From a checkpoint of a small image deblurring model.
Data: trained on dead-leaves pictures: piles of overlapping shapes, 36250 training examples.
Rows from block 2 of a small image deblurring model, named by matrix and row number. Rows with one number belong to one channel. Each number is 128 + 24 x the weight over its row's rms, rounded and kept within 0 to 255. All counts start at 0.
After each channel's rows are labels from the 100 images, of 14976, where the channel reaches its highest value: "top examples" is what is common among them; "place" is the part of the image that holds the peak. Only what is clearly more common there than usual is listed. The data: dead-leaves pictures: piles of overlapping shapes.
# convs1: 3x3 conv (model.enc.2.0.convs.1.weight, 96x96x3x3, each kernel summed), inputs 64-95
# convs2: expand pointwise conv (model.enc.2.0.convs.2.weight, 192x96x1x1, transposed), outputs 78-116

convs1.49 [164  83 122 138 113 107 138 129 137 122 107 127 107 168  99 101 123 124 124 163 116 133 115  86 107 112  91 119  89  98 105 135]
convs2.49 [ 96 115 105  90  88 165 117 124  95  73  95 161 136  90 167 138 126  93 157 159 141 123 119  94 145 109 121 151 113  99 145 164 141 131  93 152 113 166 137]
top examples: vivid
place: top left

convs1.81 [144 151  94 155 137 134 134 150 109 138 144  85 145 162 121 140 105 111  97  97 178 114 148 111 148 117 112 157 121 134 142 143]
convs2.81 [148 123 121  98 105 129 137 139 121 109 120 103 122  97 149  98 123 100 103 134 129 110 166  90 120 118 113  96  89 150 135 108 129 138 115 130 133  98 198]
top examples: vivid
place: top centre; top right

convs1.15 [110 143 145 128 113 105 123 155 105 146 154 123 143 119 120 130 122 136 102 101  93 110 121 112 156 120 132 109 174 127 148 168]
convs2.15 [118 146 118 138 152 130 146 163 132  89 116 178  98 122 100 131 160 128 133 147 134 126 132 139 131 129 164  94 142 139  73 132 132 119 115 141 113 151 148]
top examples: grey
place: top left; top centre

convs1.41 [161 155 119  79 110 134 117  96 161 118 140  66  87 151 132 153 152 136 146 124 154 144 117 112 118  69 153 112  85 141 129 122]
convs2.41 [146 129 149 125 173 147 146 142 128 164 123 134  87  98 125 143 113 138 110  75 131 106 151 128 120 113 131 125 101  85  73 186 118 123 140 170 106 122 151]
top examples: vivid
place: top centre; top right

convs1.36 [ 80 141 140 147 119 139  91 152 153 106 136 119 125  80 160 118  97 111 116 155 133 167 139 161 135 142 127 149 133 169 120 103]
convs2.36 [111  99 128 170 129 143 155  68 141 111  79 112 153 167 109 114 140 109 126  95 156 152  76 108  97 101 107 152  83 171 156  79 140 126 129 109 112 125 129]
top examples: grey
place: top centre; top right

convs1.45 [150 117 123 149 127 117 138 130 113 170 156 114 110 129 180  96 101 141 136 140 151 152 137 124 124 103 159 119 122 133 145 166]
convs2.45 [165 109 130  68 117 118 167 148 124 105  76 158 108 129  93 172 135 128 120 118  92 143 146 101 132 121 111 141 138  76  95 113 143 143 135 175 123  93 133]
top examples: grey
place: top centre; top right

convs1.23 [123 135 176 104 102  88 122 115 125 114 136 151 132 139 119 128 136 178 156 107 129 128 107 147 136 141  77  81 134 105 136 151]
convs2.23 [153 145 100  95 115 114 140 146  87 127 130 122 124 137 113 145 140 157 135 135 153 158 159 145 108 106 136 157 150  91  97 172 151 128 115 157 114 161  90]
top examples: textured; grey
place: top left; top right

convs1.13 [119 113 149 129 155 105 185 124 121 147  93 125 159 144 118 128 152 138 146 147  68  90  83 138 148 122 111  95 112 116 141 155]
convs2.13 [ 81 106 108 147 205 131 131 137  94 104 122 145 153 186  88  99 110 132 147 113 129 117 143  95 120 109 159 123 111 146 183 132  90  76  90 141 102  97 142]
top examples: grey
place: top centre; top right

convs1.46 [143  75 136 125 127 128 129 120 129 145 115 102 142 153 138 140 156 170 100  99 118 181 100 155 131 110 105 101 113 134  82 192]
convs2.46 [119 161 135 135 165 113 113 109 177 200 115 165 130 137 128 134 136 150 142 129  85 137 184 164  95 121 165 187 116 146 130  77 116 141 122 130 137 124 121]
top examples: grey
place: top right; top centre

convs1.16 [135 153 129 115  96 133 129 113 126 155 120 123 122 105  80  83 151 143 157 121 135 129 149 106 139 138 118 125 140 142 168 121]
convs2.16 [172 103 161 206 116 106  93 122 172 113 124 120 119 154 137 124 124 149 117  85 141 128 118 141 120 163 121 148 139 143 169 131 124 112 142  89 152 136 137]
top examples: textured; grey
place: top centre; top right

convs1.90 [133 144 142 126 127 151 117 138 123 140 120 120 111 104  83 114 108 143 139 166 149  97 102 164 151 107 101 123 146 160 162 137]
convs2.90 [129 119 142 103 133 177 144 117 158 131 163 164  49 148 131 152 143 143 145 101 144 120 154  77 133 129 101 108 183 126 164 145 114 119 138  96 109 127 163]
top examples: grey
place: top right; top centre

convs1.4 [158 116 106 103  71 125 123 105 140 136 133 120 123 145 123 121 156 151 139 137 143 190 107 115  95  97  88 147 122 128  84 171]
convs2.4 [104  88 155 119 127 144  90 136 126 126 119 110 116 107 116 120 131 118 140 165 150  99 133 132 130 171 109 146  66 134 165 150 130  90 139 112  90 112 188]
top examples: vivid
place: top centre; top right

convs1.82 [156  93 140 137 171 115 116 164 154 120 172 102 145 129 135 147 140 130 150 127 116  78 110 120 107 118 149 123 118 100 157 153]
convs2.82 [107 130 146 169 111 114 144 148 152 115 145  83 120 113 153 150 137 127 116 128 160 101 114 137 147 100 125  83 133 143 130 161 111 141 155 132 126 129 107]
top examples: grey
place: top right; top centre

convs1.91 [117 154 150 134 158 150 136 134 110 141 136 122 137 110  94 115 139 137 157  99 128 120 138 166 158  95 121  97 137 116 110  96]
convs2.91 [102 101 144 156 116 129 101  64 150 150 133 147 127 158 137 106 117 115 147  86 147 128 133 126 137 121 141 131 150 122 144  78 163 127 101 116 134 117 111]
top examples: textured; grey; flower
place: top centre; top right

convs1.92 [ 76 122 122 147 106 131 162  93 108 104 153 117 143 116 160 128 132 157  83 135 170 146 116 165 113 100 119  99  98 130 106 131]
convs2.92 [139 118 146  97  96 141 108 129 127 118 160 159  87 155 165 154 136 134 150 205 145 134  73 120 163 121 121 126 139 168 172 123 111 115 167  92 124 138 122]
top examples: grey
place: top right; top centre

convs1.75 [151  92 147 192  95 120 131  93 127 103 124 128 105  88 137 127 138 142 133 130 122 163 112 149 132 102  80 144  70 158 113 104]
convs2.75 [130 143 145  80  87 116 132 132 128 182 154  85 149 131 156 111 129 140 121 120 147 150  94 126  78 135 160 121 133  66 124 179 142 165 140 118 126 128 105]
top examples: grey
place: top right; top centre

convs1.70 [108 129 155 145 134 102 106 149 150 145  93 130 140 187 111 145 131 135  94 145 124 123 113 110 127 140 124 136  94  74 161 173]
convs2.70 [135 118  82 137  72 111 135 127 120 107 164 106 173 138 132 178 105 107  92 175 128  90 151 129 147 117 100 131 129  93 167 113 164 116 132 131 114 143 148]
top examples: textured; grey
place: top right; top centre

convs1.58 [125 126 171 132  85 111  94 110 139 109 143 120 131 143 136 133 122 102 161 166  94 123 126 103 150 127 121 163 163 134 183 157]
convs2.58 [140 150 135 121  89  92 115 111 128 179 132 106 114 113 155 156  87 118 146 136 153 122 139 106 135  86 158 131 133  78 145 117 153 148 130 149 101 141 160]
top examples: vivid
place: top centre; top right

convs1.53 [136  92 105 129 135 135 120 154 116 121 104 108 122 149  79 114 157 111 115 127 108 120 157 128 132 157  72  76 111  63 145 145]
convs2.53 [113 173  67 137 103 106 128  88 111 109 122 171  97 113 165 131 181 128 132 130 134 116 115 130 150 124 175 140 148 127 152 151 127  87  65 123 113 181 121]
top examples: grey
place: top right; top centre

convs1.87 [153  97  94 153 125 161 138  87 155 136 147  84 126 144 146 133 108 142 124 142 108 151 150 115  94 120 109 158 129 122 107  72]
convs2.87 [140 119 104 108 139 146 126 129 142 112 121 107 161 101 139 119 120 134 182 119 146 181  95 158 127  90 115 141 135  94 134 122 102 165 119 120 132 131  81]
top examples: pastel
place: top right; top centre

convs1.61 [144 135 134  76 138 159 173 106 118 126 155 133 147  82 154 136 129 158 157 103 144 112 140 147 124 144 134 131 131 135  87 133]
convs2.61 [106  72 133 115 107 129 102 126  84  94 108 147 132 137 146 118 137 153 173 135 137 113  97 166 114 147 151 112 175 146 107 146 142 139 104 124 115 152 103]
top examples: textured; grey
place: top right; top centre

convs1.60 [127 139 149 135 131 110 126  84  97 108 133 160 133 100 126 132 137 112 146 146 117 123 149 123 119 112 140 105 126 128 111 115]
convs2.60 [149 103 109 163 128 145 138 128 100  84 171 206 115  99 111 129 111 136 127  88 151 102  90 127 140  87 132  94 135 106 157 146 126 143 117 136  95 138 122]
top examples: textured; grey
place: top right; top centre

convs1.74 [150 142 152 140 115 114 147 106 108 140 128 111 127 171 148 121 162 144 124 107 117 134 107  99 117 141 135  91  98 156 113 134]
convs2.74 [132 107 149 157 121 130 134 176 138 169 135 142 107 150 137 110 150  93 128 175 125 123 131 149 184 130 103 129 156  98  89 138 121 129 150 157 138 139 144]
top examples: grey
place: top right; top centre

convs1.39 [137 160 125 155 113 139 140 139  91 134 117 155 119 136 140 131 121 158 111 130 140 145 116 159  98 127  73  89  88 126 176 127]
convs2.39 [136 118  99 136 172 146 161 130  60 120 133 112 107 107 122 158 142 132 102 110 116 118 129  95  86 137  89 107 155 177 100 114 111  84  94 144 132 138 126]
top examples: grey
place: top right

convs1.8 [172 124 139 104 128 108  85 104 119 133 155 130 125 167 135 127 134 139 122 163 155  97 140 119 134 155  98  78 129  96 168 170]
convs2.8 [120 129 116 164 134  96 121 163 126 115 127 138 144 146 175 152 101 141 101 132  97 131 119 174 221 148 128 123 127 113 128 120 155 155 143  88 123 162 131]
top examples: textured
place: top right; top centre

convs1.14 [140 143 123 120 109 150  93 171 117 111 138  85 124 121 136 147 109 170 191 143 170 135 116 150 116 175 123 161 133 127 136 142]
convs2.14 [156 114 137 119 120 192 123  97 107 161 115 143 113 189 139 113 151 140 150 102 124 155 165 108 116 118 152 105 115 133 117  97 115 136 126 157 164 148 138]
top examples: small pieces; vivid; grey
place: top centre; top right

convs1.24 [140  97  84 136  85 135 107 112 129 116 108 100 116 126 134 129 161 125  95 121 153 170 114  83 108 119 109  96 112 125  84 150]
convs2.24 [ 99 131 168 149  94 167 108 122 119  94  99 109  85 153 122 128 103 158 104 140 139 156 115 147 136 100  90 124 143 136 115 111 135 110 120 152 176 124 123]
top examples: vivid
place: top centre; top right

convs1.77 [129 123 106 192 130 140 111 106 101 128 127 126 147 113  78 144 119 145 129  94  98 108 136  80 146  60 123 105 149 117 111 127]
convs2.77 [162 137 123 137 146 112 131 117 119  71 147 127 134 166 122 135 148 177 142  96 120 154 111 150 125 130 128 144 174 104  79 146  91  87 113  97 173 152 158]
top examples: grey
place: top centre; top right

convs1.29 [125 137 109 106 136  94  92 138 126 123 122 133 153 172 123  93 164 111 116 152 137 117 168 108 123 125 131 123  69 133 128 125]
convs2.29 [123 136 114 143 174 109 110 152  91 162  88 146 144 109 156 122  82 110 140 122 164 150 149 113 134  72 121 103 145  91 132 142 160 123 141 116 151 118  95]
top examples: textured; grey
place: top left; top right

convs1.54 [128 137 111 115 123 129 125  76 105 138 143 131 122 166 106 128 153 121  98 140 129 174 107 100  94 134 156 103  81 103 150 137]
convs2.54 [121  98 126 128 121 140 132 113  83 114 140  83 162 113 180 118 119 113 124 115 144 150  93 108 182 127 150  99  89 120 166 182 118  94  75 124 143 115 118]
top examples: grey
place: top centre; top left

convs1.73 [119 130 178 123 110 155  95 138 123 123 142 176 106 113  89 106  95 170 128 159 116 145 133 130 151 161 100 148 126 121 162  89]
convs2.73 [158 113 160 140 121 119  91 115 139 147 112 136 146 150 138 124 103 103  92 159 124 116 131  98 125 125 143 108 105 117 151 146 136 156 147 146  48 109 114]
top examples: vivid
place: top centre; top right

convs1.57 [114 132 111 147 129 134 133  81 143  85 147 121 129 117  89 127 135 140 113 152 131 144 135  75 159 155 139 147 126 121 158 150]
convs2.57 [126 113 103 129 108 132 122 128 150 126 174 117 172 132 132 110 135 101 105 163 130 115 122 137 124 124 113 142 101 111 104 122 182 122 173 118 136  98 152]
top examples: vivid; grey
place: top centre; top right

convs1.44 [146 146 129 163 127 113  94 131 125  91 167 134 147  88 108 108 157 159 164 170 124 168 139 146 119 131 122 122 143 138 117 151]
convs2.44 [ 99 149 151 105 138 159 113 127 132 149  87 101 138 162 112 124 117  80 129 151 110  81 139 117 105 113 115 153  91 153 147 136 125 140 159 104 120 132 131]
top examples: grey
place: top centre; top right

convs1.10 [143 152  87 123 105 121 108 153  91 140 156  77 152  93 140 107 141 121  99 114 116 101  96 146 117 131 174 125 140 175  94 122]
convs2.10 [162 108 134  96 130 162 134  72 120  88 124 187 127 141 120  96 120  96 119 142 121 103 111 113 113 131 138 144 162 123 134 151 129 115 107 115 157 125 133]
top examples: textured; grey
place: top centre; top left

convs1.95 [153 102 152 157 134 126 154 121  98 140 142 109 174 149 104 129 163 147 132 133 177 114 127 147 105  99 129  78 108 146 135 141]
convs2.95 [132 126 129 137 119 142 131 124 119 109 191 136 104  77  90 108 146  89  99  96  89 135 157 144 136 149 144 117 139 148  96 123 143 113  66 147 107 119 126]
top examples: grey; vivid
place: top right; top centre

convs1.80 [ 91 131 152 112 111 132 110 119 103 130  84 112 141 137 122 139 155 145  88 119 120 137 144  77 124  99 117 125  67  75 117 156]
convs2.80 [125 124 130  78 165 149 136  66 151 126 109 125 104  99 104 126 140  98 101 178 111 179 124 137 103 169 127 134 108 118 115 171 147 149 120 114 113 137 125]
top examples: vivid; grey
place: top centre; top right

convs1.52 [132 108 163 124 146  98 117 159  78  97  78 120 126  99 149 130 118 144  76 128  95 152 118  58 138 137 117 105 124  89 140 138]
convs2.52 [109 150 154 117 109  90 120 125 155 107 135 149 119  98 133 160 134 111 119 128 131 104 150 137 125 100  88 163 178  71 102 128 126 156 171 134 161 168 143]
top examples: textured; grey
place: top left; top right

convs1.12 [116 136 137 150 100 158 121 153 137 148 102 130 168 127 102 151 106 117 103 131 134 138 138  98  77 128  44 127 168 116 143 137]
convs2.12 [139 118  90 109 116 103 101 101 142 128  91 158  82 140 120 151 115 104 102 114 177 114  86 117 130 122 136 144 133  99 143 110  94  99 167 129 127 115 105]
top examples: vivid
place: top centre; top right

convs1.55 [118 102 128 122 114 123 142  90 161 136 129  80 123 128 121  99 157 131 135 168 144 122 146 107  98 112 113 116  90 147 127 145]
convs2.55 [141  85 127 118 110 107 120 160 119 161 123  76  53  91 107 111  99 109 142 111 181 145 127  43 165 129 127 115 111 146 205 143 120 140 123 170 129 153 132]
top examples: vivid
place: top right; top centre

convs1.28 [141 108 114 135  80 149 111 166 154  99 148 105 110  70 118 127 136 127 110 123 174 117 142 158  94  85 137 141 173 136 138  94]
convs2.28 [128  62  82  93 134 117 130 134 101 118 142 140 122 107 108 161 130 151 130 102 168 138  96 109 128  88 143 147 123 152 104 138 133 133 135 140 156 146 128]
top examples: textured
place: top right; top centre

convs1.89 [148 121 105 118 116 144  85  87 113 132  94 110 170 127 169 127 111 150 160 166 135 139 124  91 128 112 156 145 149 125 130 134]
convs2.89 [134 148 135 125 114 136 136 101 102 151 123 146 131 148 124 153 146 166 151 102 130 105 132 103 125 141  89 148 127  86 111 135 137 145 120 118 143 130 127]
top examples: grey; vivid
place: top centre; top right